Rows from block 2, named by matrix and row number. Each number is 128 + 32 x the weight over its row's rms, rounded and kept within 0 to 255. All counts start at 0. After the name is the row's rms in percent of the matrix's.
# conv: 3x3 conv (model.enc.1.0.conv.weight, 96x96x3x3, standardized in use), inputs 48-63, a 3x3 kernel for each
conv.5 096 [126 112 136 162 210  91 196 157 104 146 133 119 156 126 161 130  95 117 132 108 113  84  68 115 161 175 139 136 106 117 108 147  93 138 177 103 126 125 142  97  32  64 158 153 118 149 144 129 129  36 122 124  85 150 140 139 142  88   0 103 142 132 136 130 116 145 121 118 174 163 138 151 147 149 139 180 216 152 103  93 101 153 124 151 155 147 139 204 187 130 122 136 136  26  91 157 132 104 133 116 120 111 118  42 113 113 106 108 131 174 151 113 230 108 141 150 110 124 140 132 141 126 150 130 186  84 128 113 152 173 100 134 146 114 124 127 120 128 112 118 105 105  80 104]
conv.6 102 [154 141  77 145 135  82  79 147 138 142 140 127 139 138 150  87  92 182 107 104 144 105 122 126 141 197  92 100 111 139 143  50  63 136 139 123 129 145 127 113 164 107  94 166 149 134 119 164 150  69  71 158 121  85 164 102 115 122 160 116 133  81 194  88 154 173 135  28  46 132 148  41 121 109 128 128  94 211 147 120 170 116 174 136 122  66 166 148 122 101 105 132 129 138 126  95 147 155 152 180 129 138 139 116 114 116 131 142 161 145 131 120 106 206 124 142 146 160 152 139  73 131 200 109 128 173 174 150 127 133 224 153 134  91 197 111 131 165  88 183 156 131  93 124]
conv.7 098 [145 172 128 134 120 193 131 116  90 161  79 122 121 178  91 154 199 110 152 120 121 139 157  79 152 160 150 128 118 108  98 131 174 139 160 114 138 164 127 105 129 161 117 121 139 181 140 211 123 147  80 164 165  49 124 142 109 139 111  98  92 129 106 131 151 145 169 167 124 126 109 108 137 137 146 134 136  95 129  98 127 161 137 147 146 137 219 129 141 105 129 131 148 139 139  52 143 122 129 112 122 123 149  69 109 108 163 130 134 142 154 131 149 148 135 122  92 143 140 137 154  42 139 153 146 113 129 147 140 128 100 133 100 132 115 115 107  94 136 104 107 143 106 149]
conv.8 098 [137 120 186  76 129 124  74 150  99  90 141  99 162 143 117  88 112 150 154 121 169 146 147 117 134 106 155 102 153 136 134 177 122  69 122  86 169 230 205  97 169 119 141 202 102 149 163 116 137 116 118 134 170 121 166 169 188 147 130  93  79  96 125 109 159 140 174 163  81 181 131 102  89 177 124  90 159  71  76 129  71  92 131 119 133 124 161 127 153 201 139 135 151 104 133 117  91 126  68  75 119 123 130 108 150 146 154  97  91 174 120  66 157 118 121 209 110  78 178 152  89 127 122  82 192 160 114 147 142 124 126 139 131 138 150 128 126 177 165  65 145 161  57 170]
conv.9 097 [155 123 154 111 119 183 162 124 148 107 147 116 171 165  90 163 101 119 131  87 124 135 172 116 131 155 115  94 147 134 119 125 139 110 115 132 113 169 122 180 121 102 154 187 135 165 173 153 103  93 136 143 156 161 137 155 130  95  94 194 119 146 136 203 172 150 117 100 112 148  48  98  87 108 143 165 114  99 121  61 189 146 129 109 165 199  77 154  81  97 105 131 146 179 155  87 118 118 115 117 128 123 207 111  80  95 109 131 142 160 160 152 150  78 109  51 160 133 116 120 166 164 145 112 152  89 104 149 119  68 136 152 130 119 101 148 125 102 121 128 205 168 161 104]
conv.10 094 [138 136 140 125 154 179 142 255 135 135 141  97 130 151 117 131 117  75 164 152 147 197 177  84 113 113 125 149 155 149 135 134 123 173 156  80 110 226 137 189 203 143 150 185 105 145 180 132 120 231 139 100  78 147  79 138 138 140 162 126  92  77  76 158 154 140 134 178 107 103 141 192 149 221 161 150 148 168  99 189  94 114 127  89 160 133  48 117 152 167 111 129 150 121 180 113 115 117 131  92 109  78  95 121  94 129 121 129 114 185 170 170 117 135 152 172 159 114 153 165 114 150 138 148 164 103  99 179 153 141 100 152 135 114  95  90 114  93 104 103  63  99  99  98]
conv.11 101 [109 123 117 127 101 132 160 207 173 126 125  73 139 128 166  91 135 125 128 107 144 153 175 138 113 162 136 117 140 140 108 159 138 104 138 132 160 139 168 137 151 100 142 113 105 139 133 136 160 178  78 178  70  25 132  83 113 143  94 143  96 130 144 128 104  38 134  91 175  94  64 162 100  92 158 134 129 140  95 122  41 120 108 111  93 133 130 113 139 131 152 106 167 146 138  90 117 193 103 146 146 159 126  96 199 135  85  75 142 135 183 127 146  78 100 193  79 137 115 134 150 150 126  94 148  65 105 103 127 149 142  95 122 131  94 135 165 132 112  73 118 147  68 119]
conv.12 101 [130 179 133 132  74 104 147 134 128 165 146  94 133 101 131 147 110 135 153  96 154 174 136 123 152 123 126 182 132 113  30 155 183 113 109 143 123 160 114  65 174 155  79 155 125  77 107 190 102  97 158 128 140 157  76 129 168 126 135 149 164 161 115 102 137 131  31 122 128 111 145 106  47 131  97 131 207 109 124 158 127 221 164 104  71  60 176 121 126 144  98 156 128 112 140 106 133 106 107 106 102 148  82 147 124 136 130 114 160 153 127 115 132 148 121 136 124  89 154 186 126 117 160 134  91 153 134  83  98  96 152 129 143 154 105 130 145  90 243 146  52 125 173 133]
conv.13 100 [106 167 155 113 177  55 137  64  83 122 107 119 101 124 138 106 162 128 130  85 122  86 125 150 169 124 121 115 109 142 106 149 134 124 141 100  91 174 131 140 186 104 171 130 132 119  92  92  91  54 167 106 140  79 148 112 125  97 153 166 177 122 110 154 140 106  88 110 112  98 148  70 143 161 109 129 136 140 148 105 149 113 104 127 108  85 252 137 168  91 176 156 132 100  75 134 136  98 119 167  94  98 107 129 131 117 141 125 137  95 160 115 170 186 161 123 116 178 114  94 126 100 101 106 100  96 127 115 142 137 152  78 108 108 153 142 173  50 169  54 148  70 192 128]
conv.14 101 [149 125 110 147  82 157 109 153 137 166  82 131 162 156 101  91 125  90 121 114  92 124 118 150 134 104 148 167  76 146 100  79 142 117 211  74 148  98 110 184 106 127 139 174 125 176  84 113 119 122  78 128 159 160 133 144 147 129 118 119  94  94 136 170  93  95 153  85 121 165 141 149 136  79 188  96  87 155 129 250  98 135 174 131 132 134 108 121 108 175 139 108 107  94 222 134 153 157 147 123 154 132 142  36 128 129 140  96 149  94 125 164 129 126 151 114 122 142 130 125 137 108 152 123 162 131 140 157 142 142  94 134 101 137 105 111 153 135 106 153  98 136  27 114]
conv.15 102 [142 130 103 141 123 119 112 108 132 119 137 140 100 149 199 126 138  97 147 119  69 150 133  94 148 124 121 129 111 126 142 180  97 117 143 135 115 123 137 177 182 166 120 108 105 156 140 119 144 173  94 153 142  88 136 127 109 182 104  79 125 112 127 148 154 131 122 125 111 118 116 163 131 128 113  83 150 208 106  99 172 178 103 164 151 148  71 133 125 153 116 136 137 115 119  68 130 123 112 129 108 101 132 138 133 102 151 135 142 122 170 129 137 100 138  85 115 171 157  95 164 159  80 119 107 136 141 142 106 138  97  86 116 121 137 111  89  68  67 126 210 113 120 170]
conv.16 101 [ 91 135 145 137 100 109 147 139 116 152 114 156   0 119 111  20 166  91 154 109 148 174 111 156 137 130 128 119 174 131 207 133 108 187  86 151 155 135  86 228 129 113 148 114 125 149 126 127 160  56 139 156 101 139  72 108  96 205 106  80 232 149 128  89 147 101  74 175 112 126 139  99 147 148 151  94 112 141 152 150 137 137 117 131 169  62 116 177  72  96 104  94 142 129 155 145 129 144 111 140 128 131 231  97 137 171  93 104 135 129 134 242 118  98 189 151  99 120 147 123 174  75 131 212 107 170 122 138 140 152 146 153  93 109 128  76 120 129  57 149  99 139  61 129]
conv.17 100 [133 201 135 138  89  75 135 171 106 121 111 126 171 189 132 135 115 139  66 172 149 167 150  37 117 100 129 149 121 135 141 120 126 139 129 163 172 155 118  76  97 180 121 147 122 134 123 132 140 148 160 152 141 104 115 127 115  67 172 134 162 154  99 148 130  99  93 164 190 100 170 135  60 198 206 157 112  64 130 177  86 112 117 140 191 152 123 131 151 169 125  91  70 136 165 165 141 139  85  92 159 110 172  90  94 123 154 108 107 125 181 145 139  97 103 132 121 105 136 155 149 127 125 123 169 125 183 142  90  88  95 166 122 157  85  95 152 101  87 161 127 135 123 104]
conv.18 106 [123  72 159 129 152 165 128 147 165 112 112 140 102  96 114 140 151 102 147 128 197  92 181 133 115 107  46 133 176 127 129 180 168 101 101  58 123 145 103 131 142 133 162 135 123 154 113  90 143  91  95 140 144 172 120 133  59 141 193 155 128 115 129 131 122 138 104 107 127 119 127 139 117 121  48 148  76 191 107 160 122 106 140 151 141 131 220  96 174 111 137 141  86 125  53 121 130 132 167 115 201 105 143  84 197 112  91  77 156 160 147 105 128 105 117  94  85 113 139 166 136 152 204 100 102 115 131 121 158 141  99 154 118 165 158 117 105  73 150 118 103 146 160 167]
conv.19 100 [134 111 194 139 122 183 150 145  82 133  99 153 137 174 187  93 129 119 109 106 158 117  94 242 100 132 179 110 118 112 101 114  92 163 149  82 122 117 216 107 124 246 130 105 117 150  97 110 142 168  96 124 130 141 128 122  84 132 143 118 171 122 180 132 146 102 156 154  34 143 146 142 130 155 123 125 152  89 117 110 116 139 142 144 127 106 128 129 175  98 149 107  97 161 129  70 115 130 175 100 137 107 128 125 118 136 140 169 142 124 101 160  92 112 146 160 138 123 126 109 139 157  87 150 160 163 143 104 116 163 120  80 151 157 113 177 106 125 136 138 101 117 160  81]
conv.20 100 [111 109 136 255  96 119 109  97 148 114 148 139   2 158 170 134 136  98 106 127 128 123  83  95 188 127 147 132 111 115 162  18  99 178 149 148 133 117 133 123 161 157  74 140 162 174 139 138   0 121 148 203 142 143 165 139 139 139  69 113  93 141 173 102 145 133 141 142 161 150 121 118 123  97 116  71 118 120 114 151 107 121 125 138  31 150 170 150 102 131 182 103  97  72 186 161 113 121 137 120 110 136  84 192 143 112 126 133 126 104 113 161 129 112  96  93 127 134 128 133   0 177 189 123 118 120 154 116  98 197 126 111 150 119 136 137 113 109 123 121 107  98 129 137]
conv.21 097 [160 139 118 121  58 168  98 100 147 148 134 129  87  82 156 115 114 140 142 122 123 111 139 110 121 112 169 100 111 106 122  93 123 108  93 137 121 133  87  99  50 129 111 160 167 137  95 136 119  50 157 125 167 135 147 139 123  66 128 150 114 138 140 151 108 137 170 129 151 115 103 133 106 122 116 167 243 137 182 163  83 141 151 140 180  96 175 146 149 113 121  96 116  81 154 127 147 130 146 114 110 116 118  97 121 116 180 158 138 130 118  96 183 161 159 135 126 116 113 111 104 152  99 166 171 121 116  93 147 165 166 110 129 130 140 124 154 122 198 125  71 144  92 123]
conv.22 100 [136 166  58 170 114 128 161 116 152 104 137 108 136  41 160 138 162 133 147 110 130 114 101  89 114 157 121 102 156  82 112 208 112 115 111 156 123  81  52 128 158  57 125 162 150  90 111 111 143  55 161 125 153 172 121 131 163 172  96 140 144 153 142  96 169  64 110 141  47 137 119 147 147 139 142 115 133 143  93 140 112 157 158 169 114 165 118 133 144 104 154 118 158 102 113 124 126 122 100 138 144 206 115  83 118 188 105  87 151 158 204 122 152 198 132 128  76 128 136 111 149  98 127 105 181 128 169 118 153 132 136 138 122 102 107 150 166 109 132 104  99 115 112 143]
conv.23 099 [106 129 134 126  97 116 134 151 145 137 120 151 124 163 137 126 172 174 134 105 147 138 138 113 170  79  71 125 126 134 128 114  94  88 166 102 117 129 115 131 135 109 151 144  96 135 115 127 127  95 129 155  92  94 129 117 140 174  75  56 121 114 130 132 114 118 130  75  90 124 130 118 119 120 131  99 192 188 129 108  74 137 128 115 126 171 143 161 142 160 126 130 142 167  41 110 122 225 120 134 137 143 136  75  78 126 152 119 126 107 141 135 161 205 131 128 102 133 123 131 114 122 150  79 255 217 133 126 131 121 118 139 142  72  70 104 145 135 145  96  63 140  97 139]
conv.24 104 [135 175 160 154 128  91 107 175 157 138 118 141 125 136 178 109 193 108 172 153 106 128 159 145 119  55 137 127 174 108 131 105 116 134  92 114  94 124 115 120  84  86 143 106 127 119 114 167 137  57 154 136 115 102 153 148 144 150  68  79 110  93 113 107 119 125 102  82  99 149 219 171 105 149 126 124 218 195  93 150 142 141 158 165 105 247 150 117 154 122 127 118 102 140  42 163 118  91 132 105 130 118 198 119  82 127  94 116 151 103 109 109 200 141 124 160 160 118 144 147 145 136 130 129  96 116 100 118 128 174  84 103 121 120 112  90  87 139 153  30  95 150 128 107]
conv.25 098 [113 103 119 144  70 126 183  77 123 103 153 124  86  99 125  88  93 152 100 109  76  79 133 111 114 109 111 141 117  95 198  83 144 137 110 165 157  90 124 174 137 128 125 101 140 130 113 126 109  97 164  79 122 156 144 150 110 118 152 115 131 136 116 180 138 149 106 109 127  91 128 141 136 112 125 104 164 131 155 161 129 114 194 135 103 200 139 110 168 113 156  86 106 110  82 144 110 109 154 182 111 145 117 198 119 127 141 113 151 193  82 198 175 122 109 126 172 119 205 126 143 150 102 151 115  79 116 140 130 134 215 119 148 110 168 132 152 109  96  78 137 126 117 135]
conv.26 102 [147 144  81 176 127  93 165 107 165 131 124  85 124 128 126 155  96 136 144 141 171 156  96  95 110 155 140 104 133 149 219 104 114 152 110 144 105 103 140  51 134 128 135 163 175 118 127 113  83 108 110 150 128 107 147 143 124 137 150 103 127 127 106 122 171 139 161 111 151  91 164  65 134 108 107 114 142 127 133 152 148 155 162  36 220 218  50 104 131 122 121 158 196 105 111  66 137 158  91 141  98 117  47  61 170 133 127 108 100 124 133 122 217  80  86 144  71 170 155 156  80 144 181 144 176 136 129 110 107  95 128 155 182 117 139 115 116  87 104  88 134 125 161 136]
conv.27 101 [184 146 112 106 162 120 123 122 128 170 122 162 109 107 139 111 136 150 122 118 125 147 149  83 203 163  85 120 135  83 169 153 151 104  31  50 115 153  98 149 141 111 137  24  97 102 106 151 136  87 147 164 221 200 134 143 122 189 173 110 143  96  47 133 156 109 107 157 124 147  91 127  91 141 139 150 124 133  99 166 129 129 133 163  86 149  88 170 195 113 131 167  88 108  48 126 161 104  96 135 132 109  72 101  96 164 126 127 135 134 130 146 135 117 117  91 123 114  96  99  81 113 152 130 131 146 114 145 127 122 126 144 181 157 122 110 132 113 102  62 123 117 138  78]
conv.28 099 [151 141 178 115 103 174 124 139 167 144 102 110  92 120 147 105 105 147 102 126 130 156 175 167 149 138  92  77 129 132 174 141  28 129 149 119 118 135 119 196 126 121 135 154 116 139 156 125 184 175 113 135 110 100 128 150 107 136 116 169 141 169  89 135 123 137 170 127  31 135 124 123 112 107 108 154 100  38 122 111  97 163 116 101 147 170 109 127 176 118 160 130 121  38  93 172 133 115 140 127 143  94 137 135 166 109 131 118 146 122 129 134 141 148 113 140 141 137 158 100  95 122 154 103 122 131  97 133 152  80 127 255 135 133 119 107  81 145 111 135 172  95 102 158]
conv.29 103 [157 125 103  65 159 219 124 145 135  97 160 156 121 174 175 142 149 140 118 174 138 188  72  17 130 114 123 123  99 109 154 101  65 116 139 147 130 126 135 141 146 103 147 138  96 132 147 143 198  90   0 145 136 122 129 127 107 161  74  66 127 106  99 156 154 112 118 149 132 122 128 160 102 116 145 153 192 196 134 140 120 109 110 133 151 106 143 136 123 143 141 109 122  80 168 148 149 129 118 149 135 122 141 175  47 128 144 104 112 114 119  98 137 224 131 154 149 127  94 105  96 178 229 159 123 145 125 107 110 167 128  51 138 103 123 139 112 138 171  79 107 142 131 135]
conv.30 103 [148 130  97  98 181 156 152  89 143  82  85 152 137 159 104 133 152  99 116 155 151 138 130 108 131  96 164 135  75 142 157 236  15 106 142 175 122 114 129 147 139 218  67 163 158 151 147 129 133  53  59 155 143  86 146 147 116 160 119 167 125 125 139 146 120 184 125 144  67 103 124  16 136 150 107 144 169  60 145 125 181 134 161 162 141 136 148 152  59 140 132 113 169 116 131 101 141 114 115 112 121 129 151 107 165 118 129 118 114 127 169 148 157 134 119 112 154 133 179 167 146 139 159 148  96 130 116 138 116  91 107 175 128 190 103 124 136 117 109  87 205 197 150  74]
conv.31 100 [127 114 149  18 126 132 128 151 130 130 125 110 172 129 115 127 122 159 102 128 116  54  84 195 107 108 124  92  82 160 184  85 107 112 149 128 150 157 120 165 133 114 121 157 172 146 129 129 101  68 154  89 119 122 133 135 122  60  95 196 156  99 137 109 129 159 202 113 123 160 144 172 120 102 152 183 158 102 126 148  77  72 158 186 169 138 113 145 159 136 139 140 125 134  88 148 135 139 128  99  91 131  89 149 179 103 109 180  94  99 111 147  76 129 109 128 125 119 135 185 124 148 164 133 105 143 112 133 113 140 129 119 162 108 133 105  95 116 149  28 128 115 105  96]
conv.32 102 [145 146 114 206 146 118 113 150 104 131 109 116  93 180 156 154 137 113 107  73 101 142 155 194 117  59 106  78 146 124  67 148 156 157  85  69 128 179 141 156 127 180 127 136 131 143 106 150 147 101 153 151  83 130 136 109 161 148 116 134 122 103 147 115 151 151  76  62 145 147 144 166 124 146 124  91  61 174 132  18  68 140 121 156 163 199 205 143  68 147 109 133 120  82 115 143 141  94  97  92 111 121 143 137 140 153  50 107 122 110 100 139 211 156 159 113  80 153 171 128 157  97 177 140 106 135 113 127 129 167 106 117 115 138 161 145 118 117  53  60 144 110 192  96]
conv.33 101 [108  72 131 101 152 183 110 143 136 108 180 123 126 133 104 129 154 164 138 145 133 157 108 154 108 118  72 130 205 121 121 150 167 133  96 146 180 146 110 150 154 190 127 121 117 108 109  95 124 138 120  99 190 131 157 119 147 104  96 170 139 137 125  93  88 110 129  91 130 139 114 182  73 208 105 124 149 133 172 195 130 129  65  98 110 135  39 136  98 144 122 186 153 130  82 151 140 163  91 142 145 127  83 128 119 137  94 135 135 212  96 114 168 156 132 147 121 169 167  91  92 146 106 160 132 140 101 102 109 140 169 110 134  84 166 157 128 103  87  74 109 138 178  89]
conv.34 097 [109 185  99 133 118 125 205 134 133 121 151 119 180 149 171 169 148 129  92  92 103 121  91 124 111 137 159  99 128 104  89 112 153 119 208 205 117  96 140  48 157 127 117 104 191 153 145  79 152  77  65 105  81 137 120 100 127 135  97 141 136 101 114  99 109 137  65 116  97 156 144 178 155 118 101  90 162 161  84 142 142 106  92 137 148 126 204  31 127 162 137 104 147 103 159  71 124 157 119 145 114 156 125  82  83 146  84 129  98 141 107 173 143 148  99 139 136 103 151 129 112 141 108  97  83  84 163 138 110 120 162 139 122 150 140 113 116 144 166 152  89 142  95 102]
conv.35 090 [122 106  75 104 153 143 152 165 179 123 190 177 120 152 120  78 132  94 107 178 168 153 168 121 101 134  80 122 154 129 137 124  55 101 119  67 118 137 127 117 122  64  72  40  60 125 130  99  90 105 102  73 156  96 134  79 140 179 130 168 120  96 159 151 145 152 131  93  72 123 114  96 140 104 161 105  89  95 128  86 133 105 150 116 150  93  95 118  85  51 123 128 129 132 205 121 108 174 147 173 134 185 144 105 149 120 131 127 116 126  76 129 114  86 115  77 138 126 144 154 112 141 129 123 128 118 133 109 127 144 161 164 151 136  70 128 199 200 182 137 185 161 177  93]
conv.36 100 [107 108 186 186  84 121 108 145  74 133  94 156 142 141 211  86 132 118  76  82 157 122 171 123 143 114  96 113 134 115 178 165 109 135  79  66  83 127 140  87 116  96 116 146  66 117 115 101  83 173 164 110 147 186  85 155  97 187 182 141 134 148 146 170 108 109 153 106 119 124  72 163 174  81 151 157 104 147 117  96 223 165 153 156 189 185 150 132 129 131 130 112 122  61 150 187 130  80 175 139 135 134 144  89 156 123  58 141  99  84 161 136 145 112 160 109 149 109 154 161 122 112 201 125 136 132 119 119 100  93  97 129 155 108 148 112 169  64  98 127 154 141 165 149]
conv.37 101 [155 126 101 181 189 108 115 159 133 140 133  91  62  95 195 152 124 126 120 131 120 173 115  37 125 139  94 115 146 113 138 180  99 116 177 113 111 139 116 106 160 155 106 125 146 153 136 122 172 123  58 137 132 118 103 142 161 224 141  25 107 141 151 132 118 136 157 101 124 148 128 101 174 147 167 224 183 128 111 147 131 141 112 114  81 124 168 117 120 130 149 121 118  36  68 188  90 137 111 122 108 142  90 117 143 115 104 110 146 154 136  95 156 123 148 171 144 138 139 154  50 134 154 100 136 180 133 100 134 182 150  77 138 121 140 146 139 157 177 112  80 135 102 155]
conv.38 099 [148 100 146 108 116 107 123 119 156 120 100 129  76 104 147 135 136 158 108 114 134 164 143 110 110 123 150 122 143 117 101 141 147 147 126  84 122 156 130 162 197 168 146 152  55 173 135  99 172 122  14 133 143 108 160 106 144 165 113 137 158 110 130 121 159 120 142 145 134 106  91  74 133 154 150 138 189  83 100 121 156 187 114  93 165 132  52 149 132 118 131 137 117 146 118 107 130  78 121 125 119 158 139 129  77 101 124 123 168 127 137 132 112 116 141 129  86 125 162 155 106 130 162 107 133 167 114 134 103 106 124 136 141 138 120  89 129 151 123 128 147  86 128 175]
conv.39 104 [115 126 129 111  21 123 133 182 158 154 129 129  98 164 144 118 132  78 176 177 119  67  76 120 128  72  71 137 146 140 130 156 146 170  66  99 105  93  35  84 139 134  84 142  83 114 190  82 145 127 155 162  95 146 153 120 106  98 136 132 159 135 124 122 147 115  67 174 105 146  99 125 160 151 102 126 160 141 163  89  81 162 117 178 131 115  52 105 123  88 116 133 131 163  87 148 135 114 136 151 136 110 121 143 114 127 145 133 140  98 126 193 136 135 187 120 137 146 102 100  92 135 147 112  79 135 151 102 158 220 117 168 112 155 135 131  97 195 135 160 113 124 117 164]
conv.40 100 [123 155 124 149 136 145 129 142 162 111 113  57 131 134 146 120 128 161 126 139 144 137 141 135 118  90 124  78 109 104 136 103 128 106  89 114 124  94 128 110 135 132 154 170 174 139 182 157 191 213 146 163 152 128 185 155 161 137 132 161  90  65 151 125 170 206 137 118 172 108 171 151 102  82 177 125 134 149 147 157 202 133 144  90 131 154 136 117 149 181 117 125 172 176 111 138 157  98 118 206 191 167  95  54 108 138 158 124 163 163 118 107 131 127 147 128 147 153 122 109 132 157 142 151 116 159  74 119 212  89 156 159  98 167 175 101 103  67 117  95  93 123  83  97]
conv.41 098 [110 111 102 121 147 149 147 205 195 113 171 136  68 131 128 134  91 116 116 110  70 106 122  71 124 128 100 136 122 106 179 100  86 131 112  91 130 150 144 182 103 123 144  88  91 105 128 128 128 108  85  79  77 121 108 129  87 126  88 134 127 145 175 114 124 116 148  95 103 153 136 165 130 160 117 135 162 105 149 116 107 136 197 122  84  75 106 128 161  51 140 138 128 107 132  13 161  99 143 104 136 151  79 128 208 108 135 149 123 164 127 149 173 169 158 167 162 118  79 153  99 126 134 133 185 121 107  86 150  91 140 173 143 139 128 147 122  60 133 121 102 144 121 167]
conv.42 099 [123 116 173 117 117 158 105 141 132 122  67 122 169 182  69 138 158 136 131  61 166 110  94 203  81  86 192 145 141 130 165 115 137 106 133 151  42  94 173  99 127 137 143 112 150 159  88 109  86  95 114 124 160 109  67 109  95 165 221 161 103 122 124 134 100 181 147  87 125 168 170 149 129 147  97 148 128 142 149 107  79 133 102 182 103  73 139  74 127 175 109  79 119 177 113 101 148 141 149 100 157 120 104 115 130 130 160 159 127 143  82 114 141 137 131 116 118 101 125 129 100 116  98 150 139 204 148 228 145 121 132 131 171 115 102 185 171 123 223 174 126 141 128 125]
conv.43 101 [132  94  52 116 116 173 179 135 169 116  82 132 118 106 127 151 185 112 139 157 114 152 111 114 154  94 140 137 122 115  93  74 178 109 179  66 196  81  38 171 110 142 173 130  68 111 118 147 138  92 107 173 113 110  88  98 109 144 131 183 139 141 121 156  45 123 118  70 100 136 203 101 140 156 210 106 110 115  91 127  82 146 150 129  79  93 121 183 165 195 146  52 165 141 148  44 137 153  87 151  55 132 130  89  81 117 155 143 126  81 137  93 184 160 100 173 127  87 107 142 141 184 125 118 156 130 133 116 116 114 134 142 138 183 129 108 181 151 112  63 129 122  98 135]
conv.44 098 [ 91 131 132 162 137 108 124 134 134 135 142 139 142 169 154 160 121 146 158 148 105 103  73 124 173 155 138 137  75 132  37  19 170 112 122 119 159 146 159 120 156  95 117 113 107 107 118 147 144 134 167 122 148 127 120 148 166 112 104 139  97 134 101 128 128 108 149 107 100 138 122 133 125 111  96 115 171  84  98 132 142 130 144 126 194 173 169 113 134 114 151 112 103 206 188 123 105 117 112 119 104  93 208 191 101 145 108  95 119 108 133 133 171  77 133 121 119 130 126 154 144 181 148 135 123 129  99  92 126 201 227  65  98  98 147 135 125 111 158 136 111  91 140  85]
conv.45 094 [160 129 117 111  99 149  90 170 134  91 124 103  45  85 164 167  78 189 123 102 117 157 135 133 130 164 120 145 108 141 102  76 168 116 178 124 120 126  72 165 173  85 141 166  89 141 194 197  99 149 119 150 211 159 144 103 161 159  75  70 139 166 175 175 151 142 169  84 159 111 110 108 146 194  77 203 185 132 143 121 136 136 144 138 163 180 116 208 228 104 110 156 118  89  71 107 138 170 123 109  89 126  79  83 110 123  77 120 120 158  80 153 162 136 155 121  96 132 134 132 132 152 159 139 177 148 112 157 124 153 188  80  80 135 159  83  87 124 132 135  69  89  91  72]
conv.46 101 [148 136 173 117 154 179 117 148 141 123 148 134 151  36 117 146  87  15 146 146  82 119 141  64 125 134 156  67 107 122 136 125 110 131 156 145 127 141 130 109 117 101 163 154 140  87 170 137 125 171  68 147 113 130 161 107 102  83 157 135 110 164 147 115 148 179 144 106  71 119  85  75 100 134 120  96  93 125 140  81 103 109 174 180 128 168 101 113 125   1 166 135  88 115 105  72 118  96 170 149  86 143 112 111 143  91 122 150 156 148  78 121  85 153 118  37 145 128  94 144 138 120 113 117 151 118 107 162 152 170 120 113 165 105 125 125 109 145 106 147 106 138 132 114]
conv.47 097 [109 120 121  54 230 255 132 168 135 124 113 128  78  38 151 136  96 106 135 135 132 135  80 145 126 139 141 144 123 107 106 223 153 114 157 149 116 122 115 118  75 103 136  92  74 146 129 131 167 114  86 137  92 118 147 132 138 112  87  96 139 107 136 163 100 135 127  48 112 101 188 160 112 128 151 107 186 155 100 109 156 149 136 145 202  69  74 128 210 139 139 113 126 136  47  40 172 123 136 144 126 101 153  52 103 136 130 126 112 133 142 120 221 213 116 149  91 148 129 152 152  97  56 111 129 127 115 127 142 161 143 129  98 110 100 123  88 139 187 109  56 130 103 122]
conv.48 099 [ 64  88 132 157 199 128 124 135 198 109 167 143 111 109  65 123 152 135 204 105  73 139 127 153 137 130 117 148  96 126 211  81  58 107 182 116  96 179 179 136  88  71 123 129 115 172 148  75  96  84 162 168 131 101 120 136 125 128 117 164 160 176 159 133  63  90 136 106  97 141 159 134 121 103  55 108 138 113 114 147 133 149  75 128 103 151  79 101 145 162 142  66  51 133 153 112 128 138 154 185  96 118 131 110 131 140 163  96 162 169  78  96  98  92 136 137 154 132 119 135 140 112  75 125 144 144  96 188 139  94 151 130 156  85 120 140 146 145 122 168 125 122  72  64]
conv.49 100 [ 95 110 177 144 108 180 122 162 117 109 137 144  95 125 106 105 145  92 127 145 134 163 136 144 119 137 149  99 124  81 163 138  91 169 125  98 151  97 192 173 108 130  94 196 133 123 128  80 105 180  87 150  95 182  99 145  90 120 142 164 217 120 100 157 119 156 116  48 112  95 188  94 146 151  70 169 204 109 143 111 133 128 190  73 130 129 149 145 130 168 143  99 144 108 133 171 113 111 125 126 127  80 162 171 110  97  66 155 125 153  98 118 125 172 174 123 113 139 138 158  99 164 135 155 132 129 107  88 136 155  96 137 130 171 115 165 154  79  99 148 117  75 140 155]
conv.50 104 [161 108 112 156  94  93 125 149 111 132 150 171 112  89 128 130 124  88 100 119 187 155 124 112 150 134 115 110 106 169 134 121 107 169 101 102 142 127 175 112 167 195 115 134 102 124 133  78 113 155 123 159 146 150 163  85  75 162 101 157 118 101 122 108 101  58 123 103 105 169 175 150  97 109 173 125 116 190 132 135 102 134 153 192 143 143  49 131 173 102 145  64  47 107 111  98 137 154 134 127  70 152  77  81 173 117 124 125 141 122 179  96 125 151 121 145  89 150  87  91 134  82 128 127 154 162 138 136 168  88 146 119 115 115  99 120 131 124 126 104 139 126 123 117]
conv.51 100 [ 87 145 127 160 103 112 177 159 138 160 182 110 122 169 156 110 133 110 118 118  43 137 146 167  99 138 111 110  91 184  53 114 225 147 116  69 124 153 120 151 157  96 108  97  98 160 108 121  68 116 174 149 120 147 157 137 108 141 143 132 138 102 107 130 121 168  71 132 167 121 110 120  95 110 120 138 176 177 112 126 111 159  95 117 188 118 136 128 199 160 136 114 147 136 114 110 119 142 155 127 123 139 153  96  92 173  76 146 125 137 129 194 184 152 123 142 137 197 147 156 197 177  50 113 130  82 116 109 117 163  72  36 137  97 138 169 132 137 118  57  27 138 112 121]
conv.52 098 [133 149 140 133 162 124 145 186 169 107 123 140 107 125  91 152 102 118 164 104  70 130 206 147 104 120 153 153 115  86  93 148 124 151 134 185 148 161 158 190  88 128 106 140 103 119 139 150 132  70 118 139 157 108 155 131 116 166  64  93 115 146 146 139 118 113  81 142   0 168 150 158 138 112 137 209 152 250 135 149 161  93 151  72 160 219 117 139 105 180 134 122 113  87 141  59 134 145 173 128 132  84 113  88 147 125 121 112 174 114 139 165 192 192 100 112 132 134 117 137 138 166 141 143 124 145 123 132 126 174  81 129 130 120 104  91 110 108 126 117 143 102 109  97]
conv.53 100 [128 187 160 132  92 162 112 155 183 116 119 146 111  43 121 107 117 113 120  85 128 132 141  75 184  94  92 125  84 111 101 232 103  90 126 123 175 132 128 146 167  95 139  52 119 151 100 124  93  66 110  73  72 141  88 106 146 107 177 130 135 155 100 160  60 148  83 129  77 131 131 205 133 127 126 124 120 138 141 162 132 154 104 112 178  64 129 141 150 133 151  98 129 121  90  93 192 125 124 101  65 132 106 175  43 119 184 116 130 162  85 163 164 117 153 180 134 130  82 118 159 183 126 114 134 127 109 156  87 125 149 127 134 164 115 128  87 136 159 122 174 109 139 159]